Rows from block 2 of the image encoder of a small contrastive image-text model, named by matrix and row number. Rows with one number belong to one channel. Each number is 500 + 25 x the weight over its row's rms, rounded and kept within 0 to 999. All counts start at 0. Numbers have three digits each.
After each channel's rows are labels from the 100 images, of 14976, where the channel reaches its highest value: "strongest on" is what is common among them. Only what is clearly more common there than usual is listed. The data: drawn human figures in many poses. In brackets: how many of the 100.
# r30: branch 2 reduce pointwise conv (encoder.blocks.2.r3.0.weight, 60x160x1x1), inputs 0-159
# b30: branch 2 3x3 conv (encoder.blocks.2.b3.0.weight, 90x60x3x3, transposed, each kernel summed), outputs 0-89

r30.21:473483518461512513518523484472500551486483535480542498498496544503495502485498499513489487520516500472448523465533481496518512486515469528494489481536483521515492498499541484473463515469501520489487541532479486502545519513541538458475497535548460482526511495509523503498468484550476553482506507450520514494506466523499515487491488503548488534534497500477520474461549491521482505530537529491486529514464463486489471518473514536502512476507522530513523502451519504513575526518520533
b30.21:515469471485490471495524503472488560522451525528524561461508500485477501516502498544471512498489548508508495490514507476523536511499447482515503503446483532503499476517524495509511544511502484479478507516489519519477537489431483517473520525493508509489485480434515502511
strongest on: blue trousers (41); teal trousers (28); orange top (25)

r30.15:469510480507505464507500485481513485485491528500464469454523509438466518485481460507533527481497522558526507504488481511503486466534475499451468492497504509498547513513454440500470488472485505505516474455547467504495524486477510519486502521507488522495493520475580498483523504500497437488501514512500539515527506493481502522467515479461481464493497506495514495479466495483495538454477479497477512524512506500524553465534524516510481541502516541493463527512521522481522491483470555
b30.15:500496486504482527505488487507529518459531500485481525523496476479488506513471526519515493472498550519453487520482519563466494468498469491531514490510517491535513534513460521523434443471505543489492528500527517461479492506459494535503528489501507464463513492530535505529
strongest on: red trousers (57); red top (48)

r30.49:491508516419490506455484482463524511522468539522496477467508501493500513484495499490486512494520485521509514543489500466484497511499508453558542539518486480480519491486538538484475512528532512551514502500547481486501507521501499506501517510504511545499462459490499528511488547522494485480542485534526477477545490496509476514539482447543546459500511459511493504499460491506459494487483503491518495505508479482495419522516531495495481512519486534494510514479482538514482483561492535
b30.49:508495492461493505521473513512512537450524495511509517478504473478471525487502504476516484533536529486504512542482457478488492548523531446533512506523516492534511487483484467472553524510505517528527478476473515493513499462459505527522487468465512525495504498472467473568
strongest on: yellow trousers (72); splits (26); yellow top (25)

r30.36:489474494481492490473503468545481462506485489476470490523502534469498476477497468483458486509492479470496484503525469520496523491509486510450517509485507451504545476515480536501507528518463481496527514478479466483505492469472501520494507473555504442494505448483478521518513505492512476518477532530534484540446509524487513524514454507524526469559504507495505483506482440505543511468542472455479526515491515518488465515490531506511482539528496524467491513525503471524518540548543481
b30.36:539478515474486488512495471468460490469514510489492510521536504458470579513503501468497523513559466484504499474498504521474482497506535476489523515485523503485514541503496495533546472436508517481473490460499484502509529487481510526499486494519508466498461499482516564527
strongest on: red top (68)

r30.33:495515513522492494500504506484467460506489504475469505474524480507502520447491486524527521486540535507469475526511528544521487497505507529495499538509470519475474502483512501481496443499521525504441517518498452535499474488518481513484483498488497505525499480501528464523509469525462437482505457492541490484562536462477477499445508529481503477560545476490456529489483467495553484493482502546530462453479471492487503523508496482506477459476517478517502481488474496517467517508472492
b30.33:543477500497492519508473485470500485493491520510475524516499522505534533489518527536509480496524543497486464458469561536525480482479484492551463508545460489491549504527519467489542501491503527484472507533471487540468465497471489485504512497449526524515529497505480477487
strongest on: orange top (28); yellow top (28); yellow trousers (27)

r30.22:532514492477510462499485514458485486464514497508491488495437461506516489479491484481520462507489521475503465500497516511512486467509460532477506447490527508519496567476515480527544473549494479495513500503522494487546532563486512521528518460482491495533473486492510480466513475508513474453531475500489520497458476540477487488509482484505466530465477480517526519482516481570447519503466460508505474481490512515527543484476529479471499503491501521514491517524526513479459517536481463
b30.22:489510522482500490501535422484502515539494551521496486490475484557497493520483497541498491537550500504492527507496492511481534487577494557523486482507476489486517504528465488474508461478505492544507509515498493507504523502496466519491510516531504502535525491474460448492
strongest on: orange trousers (39); kicking (25)

r30.14:542473526510490538453524493508510498526505536473489494518519494526488532455533498464501472525491503517510511511519448500490478460500546530553515500502498484526515508526504526513477502482474499511490532495488494465484451469498497478498499526502516450456491434521478455526460493519487520527514527490527495516537481541498501519464484453469496436525497513505496504495444469489544499529511536479470482509487522489458498500526499505518502483535541479514519497498477520480554534475535509
b30.14:495523500482537525500531474511492527451542515475490498520508521452484527502476548522505536516481498526534503488510522500482491475519461497498503483467477477494475437513574518524521493485499455512511516475513520503532506511496522502490548485456485528497475460472501489549
strongest on: orange trousers (37); orange top (25)

r30.1:456484488538504500514509509491536524533488533513431530489492505480459534488495467489545474499491442460517540493479494473510534513527479497509476514541518490450503480484491550501485420507492483516496493498497537484494503498457525538475457477453517510476495499503568510531515489488506505549456491523478489521509491461514504501479533498498518503490493496519482508510506506467494500484499485562533489492479495531465473514548509488499506497531507548485468489484501454524498530495507470
b30.1:544511520436505524494521491483517517463478509509516476465522503484472499501500501513532463520522551544495520476489489491529490532471492499458477503481530523526533517499516472539468491535507526492520481523446488518513490462500528510463506546482531551489539507478496488469
strongest on: yellow trousers (33)

r30.51:452504515522504525491503498525503487462512519514468509498488514490493464519456489506450509486522481492464502498501437473503487449458519502465502459467473511517534509515470504494507498553489507519490485491512464535465472480515482484497453473480538451499486464483461533527510513501438472502505509507517496497516492492500496512510507538464490453516505553511470480508512515532526466501443520474502478478438475487485482543521503526499520451536494471479440520495487507491486505509475472
b30.51:522481488444461533546498474491495504459534503492477514510471493499481541482493519467523513514572460538518506449497544485501521530508528509544514472509497505459534508491473488526528484493483523492474498498476514475485512476443516515511500529507533509512523481513502520539
strongest on: red trousers (57); red top (39)

r30.54:570500493483471508513534482521469527492503534510521466484496488520544532483475500457472486430513535513536502509463500449491538501506518501461511521509510522489462513509480536515534488498482495482509508528481463458501528502489489491455490505525502504466529540557499481488485517474501454464556481524440521497517490506485544486501506534446521508483478479510464574521489515500465487505509459505500504466500493494504510505525472509527484503490512490503513554496471503479479509500512501
b30.54:501520473530516568518515516505483510506512487453489505490472471528508518533530480443509497485524522504489502543503458495500532494487506481511545473535498548484494483498449497486518512533461484501506530499507518512505496478448530542522518449527504500481486448484465480521
strongest on: red trousers (79)

r30.19:479481503545539501502512499510496506537501507487507503498485484571500522491479508481506504512484546518495502450539534469507490455474467500513466489494550509481465516456498477541523523520502493526528506478475532533529508499516450508488522502514491524489479524484443515475524534494485480526470475496522477502548496476507498539491490491498479476494510524514477507476507514494467493458481463481527479484437529499470461448517452491506543472513512504543506575488489493490489468495493460
b30.19:479487508474516538466511536537457493482531469509532500498471472503524508492504479491471509502483497522521580460525479512508526553569523512536484481464472500511460532510509501464484507471500482494480522500478509485520496518499510483505552531482472515488476511455488500517
strongest on: green trousers (74); green top (28)

r30.48:519487517516521512475498576551493481460505467504460483484522511457459502507522495475502478473547518491504509546488435483497509494471530520502467503522542450470486532499479469537515499500456451490482461542526465492488500484474496494493502512515478502491502531499554533480512502501510475476479538509474510512511522515527568511526540515492469524481476508489520483495474496507488521511490508497506505533497492494510519445508507488496539493544441475492505473517489498442512495466484480
b30.48:515490473474520547524501498530474497474504472492477519480561443515504530483525492479533499529469448516520525452496473528478502530515508534506491512502511462500517489476498506502507461456529503466546461503478501535519516467458487494476498536467507516472532512477501495525
strongest on: blue trousers (46); blue top (30)

r30.11:540510519512515489531486542487519419513534491520538502501490499516478488495474501454525520479458486514482514515466456460469505495493472469523510508506575486507512487497480507516487492478488511497488516488586520490500547478483517546484529511481479479518531473481532494500478493480508498482475491501492506536537490526487511452506516467520467517503511462475486511510502488511504528503480490485478510506473482489494543537566475488541482527476486525507498452480517459473526466455474486
b30.11:474507503472466502533515534505513483463448541474516495518543531449500474477498470527504518494522493552508461462497465498507480497478500520485495484522478512558507512480493501464489495534502496491501520494527498503481476456532502484463457519505547488515504500553532463531
strongest on: red trousers (42); red top (31)

r30.0:500506536479479509488568466530470547513494443503473534485454523506484489514526485524509503523510494525537527480521508513460496500499501495527558533498485536467506470506525484478533501531484452500491548515476499524516524484469498532504499478498470546524522500487523547577497480510509500495483500475447479562526522466484486485529505487498517508476553500493467529525513472498549519503514490525531508523475476505501505505505527475459456498503521482479509492502487511471478532477497507
b30.0:533521501493475489477536514469523505483504501529450498510464454497492485480495495484497493487492467497510492471505489494475534499478485494563486515491483488453505488544543478485484520482517466534505521491443454459488476474447511476516531492468503490496505440499496544463
strongest on: red trousers (72); red top (31)

r30.59:550495478488480482494477471490557511517515462523513540534491498516532502489502544500522514463507485473493528508503467467480512453516517427544522510492478562512535514475503556509563512475532480516481528503492494457490522494534508511522575469500503516493526536491485530503542463500498485517511500513531447483468522517519478537489484496513492512494513478512536515501478478474469481477501470493512484499491523528473478513464485544491476481490549493474510495487480509534496476503493517
b30.59:484516501496470528497528493521481541456484497558482474503475513518510495467477487501492514503547493455465478487508455480474463482513503480519514505521542503499474470511509508486509545462471478520515515516547535466523458451485488495489507476479444497451513493474479512478
strongest on: orange top (30); star jump (28); red trousers (25)

r30.39:530459499543483484503539507539468519543502513541506525503481526513459522483508483487540489499498550514539489493483490499479483499510471487516563465500514473522516512514511543496492505489541487497488513480485447457504508533549504513495501507488480465528498509517452517525470516525497466509533486472486556501495515537525508480483489507521487518486479489451469549496469532449519507509536495535474521537522520509487506550540515502510554529522499534498466489522456509477510511512498457
b30.39:513511481449536519512508489504548531493482516540506498479534510490517463510504510529525537545483501464495549538505488487477486506510513449537512493461488538501533537466504489519461507512510474481515477517503464507513496466496544548534535488499544523500490496523535527488
strongest on: red trousers (38); red top (34); green trousers (33)

r30.50:495505508464496485511494527495531471476486505453497503478515529456465449533525527467495507472537520524466504491491471472512503525494491501496471485472446478533475493471548529497534495455481495499489501517489476510506482507503463502538487488518526485508515531503481465552484553503487436482474532479515507494498504522497523554530515457511545494471512509537466497519545496491519494491488505464504523529500571492480472523525504526529483532511522511528573511497484538498471491491494483
b30.50:496472474472465512482481505530491537492511501482512514478521464465514532516548490501479504487503451504529503480501442481465485530487462501525519495517508533481481539457498508478534496475488484516504497498510511532502557490475566485506534516496521450487449482481477506537
strongest on: yellow top (44); teal trousers (37)

r30.58:495478484487472436475491524481543496495446467497497495510488482494503471496504483501483524484521529556523508498510459443541494489551455440508508464502497481499538471463510508460502530491494509470498494552518559494469541499494513486500516515523466514487499525519500493486465486523488506494507505511506452509497447578490524512484510474535536525469472483489513450481493535509526462502526520520498493480515485508491518476496484483501491492551518482542524499485456483505519498530503508
b30.58:559493493446523510480532506534466507487505489468465523481444507500501467484511523508517459529485479494555502451506489508483537491477545495534486489497514520454509505479524531527522469500481458474488510479480505483511487458487521494541489499486520514490516501543499452524
strongest on: orange trousers (60); orange top (39)

r30.16:474510531502478471510449468488479504519529483465511520502486466491496499530469492506510498498514491478549521470496507452516475505540484533471494490564500509514516509491506466539490493521471500467432519446474491506541493528471499516494488479491503508493498494460510525500530459511510481511467539481441451478494497497502486522508459498498513526463544525465527434472545494498484468498546501465552518541503516496520517493455490494495499495489498503485529510502506476451520493489542482
b30.16:508471515472505510520457501446507472504496518471503458484527506506457476535506541499555504493520490523492515479503481485509486550486515491511494529523550484491525485460478462488517472498519518506508549462497467485461484491482518478496505525476564521458464480498537503523
strongest on: red top (32); star jump (27)

r30.53:511500483495483512506484493547470510499495484483467525486506522534481484485517492476467472497484470515553481495498485478482484488490499474513514485520546465488494485456489481464479487438493540543479502481479539444478524531488539507517471488489485512467525561511491461513503487481472516488499496492478456479524435536509495508482477512517499484495441504525445548479488504519479497480511491566476500481451444483519487487521493479515487499527475475495472468481514460516491461498477480
b30.53:518515502475519473478516481501522498488489519536534511526523467512507494506552502496535490499529503531486486522476502501525526493471477539524500501502530506474578462547493535466451512548518535519520527468442501482492510489439522533495490481508473504499517519504507490484
strongest on: yellow trousers (25)

r30.30:550486458484516469487550504500525505518515504517458502487493500503475489504505532455515497534533501500494532513530502514433481465492554510479521517508499477463524482490509508494494544533486479491469479524499505487493464534466505468530420490520538508492511509577506467464495491486484493473500492526488538474502499496487485529509513488492488517522510483493517450523527528490479484495525506443492504456487509485531469480534468500471491539517462477499502523486482511472465552510485451
b30.30:527507438494490498527560504515499472439463516473522517486525528513481494495497469519447523460514503477504440526519508501498490491523503499492505472487523428507459505505472498485501513492512514502515479461516482533463506466492543503491502499534497474533448503486502497506
strongest on: red trousers (74); red top (26)

r30.40:509530535513479494497475506549535490496509494501501488513490495526494471500509504503504519491517491500521484544541467488486530505580494507476493495520468512500507471531465494507524479512545528486447497516538491464475517544499521508486497520537463480495521534484494468515518496519520531511454533459504516541530494473500525512508566524490508505481482501478524504459469497496510483518498515535498438520440530538492482441506496531534542521526470499492492471507527523530522501443513477
b30.40:485498476458500479499500488502456498480518461477460527461472525509530478489479502531492470539519527476487504502495480488478512481500513479470491477490528508502488483536493454505489528502462473447472542473524485491492445499491506511436479475495494427468485496489548498495
strongest on: orange trousers (29); star jump (25)